Weights of a small multi-label image tagger: adamw at rate 0.0014.
Rows from block 5 of a small multi-label image tagger, named by matrix and row number. Rows with one number within an expert belong to one neuron, the router's apart. Each number is 128 + 24 x the weight over its row's rms, rounded and kept within 0 to 255. All counts start at 0.
Before each expert's rows are labels from the 100 images, of 14976, where the router gives the expert most weight on average: "strongest on" is what is common among them. Only what is clearly more common there than usual is listed. The data: procedural textures in two colours, tilted and lit.
# router: router (model.blocks.5.mlp.router.weight, 4x384), inputs 128-191
# up: expert up (model.blocks.5.mlp.up, 4x96x384), inputs 128-191
# down: expert down (model.blocks.5.mlp.down, 4x384x96, transposed), outputs 128-191

# expert 1
strongest on: brown; white; ground colour: white; pattern colour: brown
router.1 [110 120 136 132 125 146  56 100 120 127 160 126 123  77 174 124 134 137 144 160 105 152 130  95 128  85 129 102 114 134 112 127 136 115 137  86 102 134 101 128 122 171  91 149 161 135 118 154  75 120 119 119 136 155 151 130  84 128 112  83 118 169  78  85]
up.0 [125 112 111 149 151 136 121 121 122 177  73 147 148 103 106 123 122 146 144 111 161 113 116 137 124 163 109 152 152  76 113 135 135 118 162 149 103 132 131 160 109 118 110 135 134 122 146 111 116  94 117  99 137 150 119 150 119 125 128 123 138 153 116 126]
down.0 [159 133 127 128 146 107 142 135 142 118 118 125 157  99 113 131 150 187 128 109 109 116 134 124 130 133 116  83 126 126 143 154 123  79 101 161 118 124 141 157  95  99 112 169 167 131 144 147 125 135 121  73 120 122 165 133 151 189 134 101 121 156 130 165]
up.1 [132 114 115 172  80 132 151 150 131 144 125 156 125 105 135  98 103 157 111  91 141 133  85 133 119 176 135 141 131 170 118 110 138 141 106 118 110  88 151 159 135 117 128 103 121 127 132 114 150 137 181 144 155 152 133 149  84  96 178 133 144  84 116 128]
down.1 [103 135 105 120 153 120 139  99 132 142 135  99  92 155 132 135 125 143 127 126 161 110 119 115 102  92 138 126 143  77 124  86 133  94 109 126 114 139 135 128 101 124 138 137 104 117  51 131  88 164 151 136 127 189 145 116 144 128 101 124 111 145 137 137]
up.2 [104 120 123 135 122 133 109 124 128 161 147 111 167 115 133  86 131 137 143 113 103  78 144  74 129 122 174 132 142 116 140 120 148 130 110 120  97 161 137 139 142 142  73 145 101 107 147 138 110 117 182 125 131 133 144 141 131 129  99 127 123 140 113 140]
down.2 [135 169 166 132 123 135 137 143 126 148 125 154 184 130 152 125 129 161 123 131 104 139 101 106 117 156 106 151 134 135 125 129 178 151 108 144 172 140 122 147  91  83 122 177 138 136 154 116 170 119 112 166 140 123 133 139 121 184 131 146 198 133 123 118]
up.3 [110 121 106 117 131  96 114 145 113 132 119 113 110 109 159 158 138 104 151 136 153 130 135  69 101 159 138 119  95 163 125 114 111 141 148 145 139 122 155 122 138 152  86 126 111 108 125 154 181 100 116 152 116 110 132 125 128 137 103 140 143 182 117 145]
down.3 [101 129 144 115 139 169 170 108 141 138 122 118 113 109 105  92 105 148 170 119 122 131  57  83 150 135 164 136 116 175 116 128 122 123 117 126 127 131 168 108 125 157 133 144 110 122 150  87 162  84 145 139  75 102 132 121 160  93 108 141 121 109 137 114]
up.4 [145 114 126 143 125 116 112 143 150 178 131 127 141 124 117 160 138 136 125 129 132 120 150 147 158 159 113 157  93 117 141 139 124 194 113 176 137 111 137 124 151  63 140 144 130 138 103 139 186 134 151 139 146  95 150 126 134 110 148 155 108 139 157 133]
down.4 [ 96 123 102 110 134 137 145 151 148 124 143 128 126 128 135 179 118 118  98  86  93 154 137 166 163 122 153 108 141 104 170 127 117  94 138 124 123 145 122 126 141 156 178 130 135 140 118 168 134 126 114 138 141 104 116 200 121 121  69 148  99 116 139 146]

# expert 0
strongest on: green; grey; pattern colour: green; ground colour: grey
router.0 [128 127 125 120 109 117 151 159 138 103 108 138 139 140  85 119 114 129 148 168 151 113 122 160 119 140 137 100 133 120  93 128 110 109 124 172 161 134 125 114 118 111 117 139  89 133 117 117 161 113 151 126 114 130 134 127 159 138 117 115 132 167 128 113]
up.0 [127 112 114 113  80  93 114  99 117 124  78  74 147 102 113 109 136 117 156 122 137 137 130  98 142 128 145 149 121 127  96 126 118  79 126 128 103 155 106 145 155 154 105 105 132 129 156 122  89 124 126 138 128 114 118 197 140  98  91 140 119  84 122 148]
down.0 [121 112 112  88 158 121 124 122 141 102  97  85 135 195 106 121 145 160 162  96 101 117 145 135 110  64 124 145 142 135 128  74 123 119 147 124 147 109 114 130 116 136 160 130 118 106 157 106  74 119 131 137 128 120 187  83 144 129  85 121 108  66 117  94]
up.1 [132 124  98 127  61  93 129 100 108 131  98 102 125 123 109 120 122  93 137 113 129 124 120  93 125 135 118 146 128 127 117 130 125  92 117 114 101 128 124 129 116 125 125 114 122 126 169 127 101 141 130 129 100 137 122 189 134 107  81 122 121 105 134 139]
down.1 [120 102 113  92 146  98 124 159 154 116 104  77 106 207 108 125 140 161 122  93 135  78 169 156 152  80 144 124 129 101  93 108 119 103 167 129 139 102  88 115 117 163 176 135 140 120 122  93  62 124 107 129 142 107 172  85 142 154 108 111 109  60 153  97]
up.2 [129 115 127 121 152 117 113 121 119 154 126 116 125 132 111 128 129 141 126 126 126  96 131  73 148 132 124 124 142 182 150 117 145 136 100 155  99 135 126 137 106 126 118  96 139  73  87 130 145 147 116 105 153 173 109 131 137 141  84 148 151 153 180 125]
down.2 [123 151 127 131  84 111 139  99 119 124 144 120 145 105 148 116 113 112 122 167 120 131 106 170 117 157 112 113 151 117 138 154 137 141 124 112 110 138 140 115 135 130 142 104  69 111  97 154 128 163  97 123 139 101 116 132 105 103  75 118 121 105 162 144]
up.3 [ 99 131 119 147 146 132 120 153 121 134 135 142 100 149 124  56 132 133 112  90 145 143 138  95 127  82  97 135 102 117 160  76 140 119 127 154 171 155 161 126 109 178 142 146 136 106 160 172  81  98 152 114 141 153 128 123 113 133  86 105  88  97 153 144]
down.3 [148 133 128 150 159 121 145  76 101 124 121 161 126 127 155 160 129  97 112 130 137 129 164  98 149 127 132 145 115  79 173 137 138 148  94 138 133 113 164 150 130 152  82 123 145 110 121 110 113 181 106 116 111 159  80  62 135 119 110  80 120 142 109 148]
up.4 [130 101 150  86  90 137 156 110 147 122 135 106 137 115 128 100 115 147 166 116 117 131 139 124 117 159 130 156  95 125 130 127 152 119 130 151 119 132 131 147 134 163 147 159 121  94 162 103 125 115 179 119 128 156 141 138 130 126 110 163 139 120 109 137]
down.4 [135 128 163 117 137 128 115 111 108 131 163 101 153 129 121  98 112 138 126 104 159 144 116 111 109 134 111 108 116 176  92 157 108 131 132  99 142 117 113  98 153  98 130 192 136 128 128 122 118 155 119 135 128 147 136 150 146 155 137 127 163 173 120  92]

# expert 2
strongest on: yellow; crumpled; orange; ground colour: yellow
router.2 [150 103 152 126 101 174 116 122 121 155 110 104 105 110 116 136 140 127 149  92 116 126 139 135 102 118 159 138 122 170 133 120 142  87 117 126 147 197 124 136 138  83 171 125 173 149 132 132 158 142 154 140 117 131 130 134 182 144  96 124 128  90 206  90]
up.0 [ 64 106 119 121 110 116 157 132 128 163  92 154 148 104 114 132 101 162 150 102  76 105 143 140 142 137 138 115 140  95 116 115 183  87 124 147 115  75 139 126  85 175  66 150 141 104 158 148 100 105 160 123 130 152 125 153 109 108 136 105 136 148 113 128]
down.0 [111 100  77 149 107 122 165 120 134 127 106  97 108 158  96 110 151 154 135  88 116 151 153 157 132 115 117 152 103 129 137 102 183 115 117 109 121  96 162 135 110 186 100 138 124 143 130 107 118  93 147 130 151 125  83 112 155 116 123 125  89  51 110 121]
up.1 [119 147 106 155  50 149 107  97 156 123  70 147 132 103 136 146 144 106 168 134 167 129 120 117 182 115 112 171 133 186 129 137 129 154 121 147  84 136  97 142 121 128 104 138 120 129  96 150 150 158 150 158 124 136 149 152 133 124 130 117  68  99 121 117]
down.1 [143 146 108 106 127 140  95 125 157  92 119 173 128  88 150 142  81 146 164 101 128 124  93 129 140 148 132 145 130 133 119 160 110 104 105  79 130 149 104 120 150 111 104 128 163 130 142 116  92 150 115 133 105 125 114 103 142 150 135 137 145 119 145 134]
up.2 [157  97 109  62 136 129 157 143  97 139  92 134 128 133 116 175  95 126 150 102 130  77 148 106 147 209 150 141 124 145 107 132 128 131  98 139 108 148 131 147 134  98 158 115 121 125 175 108 165 117 114 109 141 118 151 146 146 114 137 102 116 110 135 160]
down.2 [133 115 133 125 100 111 135 113 128 129 146 122 157 140 108 114 163 136 153 126 134 160 120 125 146 144 128 169 111 152 141 168 146 136 128 145 146 129 105 147 102 140 119 110 152 128 146 129 136  94 125 125 116  95 107 132 120 111 146 129 140  60 124 127]
up.3 [118 125 106  99 115 152 155 123 145 166 108 113 117  84 118 145 144 125 142  94 141  53 120  80 119 182 115 109 196 109  98 133 147 145 130 130 133 116 156 134 126 100 169 105 125 131 149  91 102 144 142 121 131 169 133 153 119 120 129  99 129 109 129 122]
down.3 [122 139 143 134 120 115 139 137 154 123 144  99 144 101 132 132 127 141 134 130 170 121 158 146 168 127 118 184 110 151 136 125 153 144 145 147 111 108 121 130 109 164 101 110 138  90 141  93 137 155 146 106 146 130  71 117 139 125 156 115 101  92  94 104]
up.4 [115 124 138 157 119 110 145 159 135 141 117 151 126 130 117  84 137 152 162 149 148 140 154 137 190 120 134 131 127 123 128 120 152 146 116 184 113 124 127 133 126 136  93 140  92 123 101  95  92 121 124 126 144 158 145 135 120 146 147 153 112 179 142 177]
down.4 [ 89 141 132 114 103 153 153 185 142 120 124 104 106 169  84 105 127  90 106 122 104 159 119 130 101 129 144 122 138 130 120 124 135 118 193 133 162 120 106 121 126 140 118 101 122 126 134 114 123 111 100 105 127 105 130 126 136  88 106 120 113 132 117 122]

# expert 3
strongest on: purple; blue; ground colour: purple; pattern colour: blue
router.3 [121 126 124 152  99 121 179 162 120 168 113 142  99 177 118 102 125 133 135 138 148 176 129 140 126 177 164 130 120 101 125 127 146 146 124 135 161  70 144 140 144 115 151 118 112 133 140 134 156 123 146 145 146 141 171 112  60 146 158 155 133 110 144 133]
up.0 [138 161 148 134 149 126 112 165 168 140 140 143 128 119 108 103 158 148 135 128 131 126 142 101  83  57 128 107 142 142 127 129 167 146 117 134 138 119 142 133 147 157  73  74 164 117 116 119  93 111 132 139 142 163 121 136 153 119 128 150 128 186 150 102]
down.0 [137 118 151 153  91 134 150 129 127 134 116  96 152 114 134 138 160 111  99 181 167 130 111 113 122 116  93 134 110 144 149  93 127 102 159 117 180 113 161 131 153  90 129 129 135 119 178 185 127 116 128 130 138 154 135 126 157 143 111 161 159 119 100 121]
up.1 [178 150 153 127  99 120 124 146 140 139 161 127 127 140 104 128 147 144 142 134 149 162 142 153 160 161 124 134 202  74 102 119 140 168 125 122 121 143 111 158 152  86 164 105 121 121 166 115  80  89 138 109 159 104 127  99 167 121 181 141 131 168 190 172]
down.1 [122 145 151 140 105 104  83  99  94 139 102 159 142 117 118 153 137 164 134 145 120 131 125  92 133 120 124 115 101 146 112 144 119 130 123 119 122 123  88 130 162 102 109 141 153 114 150  93 142  99 124  95 139 126 112  94 117 149 202  83 147 169  89 112]
up.2 [151 132 137 132 136 152 212 137 132 155 121 115 137 182 144  49 139 150 125 136 106 162 109 124 135 116 128 130 128 122  94  96 137 136 133 160 157 143 149 195 121 183  92 120 101 125 160 127 139 110 161 131 147 115 135 143 144 151 122 156 155 130 134 121]
down.2 [118 122 114 124 143 147 130 146 124 115 115  89 125 168  97 105 137 150 104 127 130 110 140 111 192 105 154 158 148 116 148 153 143 121 123 120 141 141 129 200 124 118 115 148 147 112 131 142 163 100 136  92 144  96 147 180 117 150 193 114 120  72 102  73]
up.3 [ 54 132 118 118 163 109 144 103  90 115 132 104 125 108 157  94 122 153  81 142 127 111 143 129 131 108 100 157 121 171 152  88 131 100 110 106 147 113 144 113  97 165  99 131 112  97 104 171 113 151  82  89 145 139 125 149  89 104 147 157 106 118  92 105]
down.3 [174 113 119 106  85 153 157 108 106 166 148 117 123  92 102 167 106 153  87 175  67 142 143  75 105 143 152 139 133 138 137 141  95 114 107 144 130 113 103 179 108 125 130 119 123 148 167 148 129 119 125 115 121 122 107 131 133 160 173 107 117 147  96 166]
up.4 [114 152 154 144 116 140 128 128 142 166 116 152 120  82 124 103 166 135 164 165 118 167 136 137 172  92 149 170 138 165 151 153 157 156 111 171  92 113 121 129 100 130  68 122 143 147 123 119 128 171 138 125 124 173 148 146 110 158 130 159 134 138 119 141]
down.4 [118 137 116  99 134 110 126 171 112 144 162 106 147 154 143 115 143 107 135 178 107 129 170 136 147 117 149 132 132 108 140 146 120 142 129 145 138 143 127 127 130 140 126 110  76 126 115 169  89 134 112 139 148  94  99 141 119  95  78 142  91 112  98 104]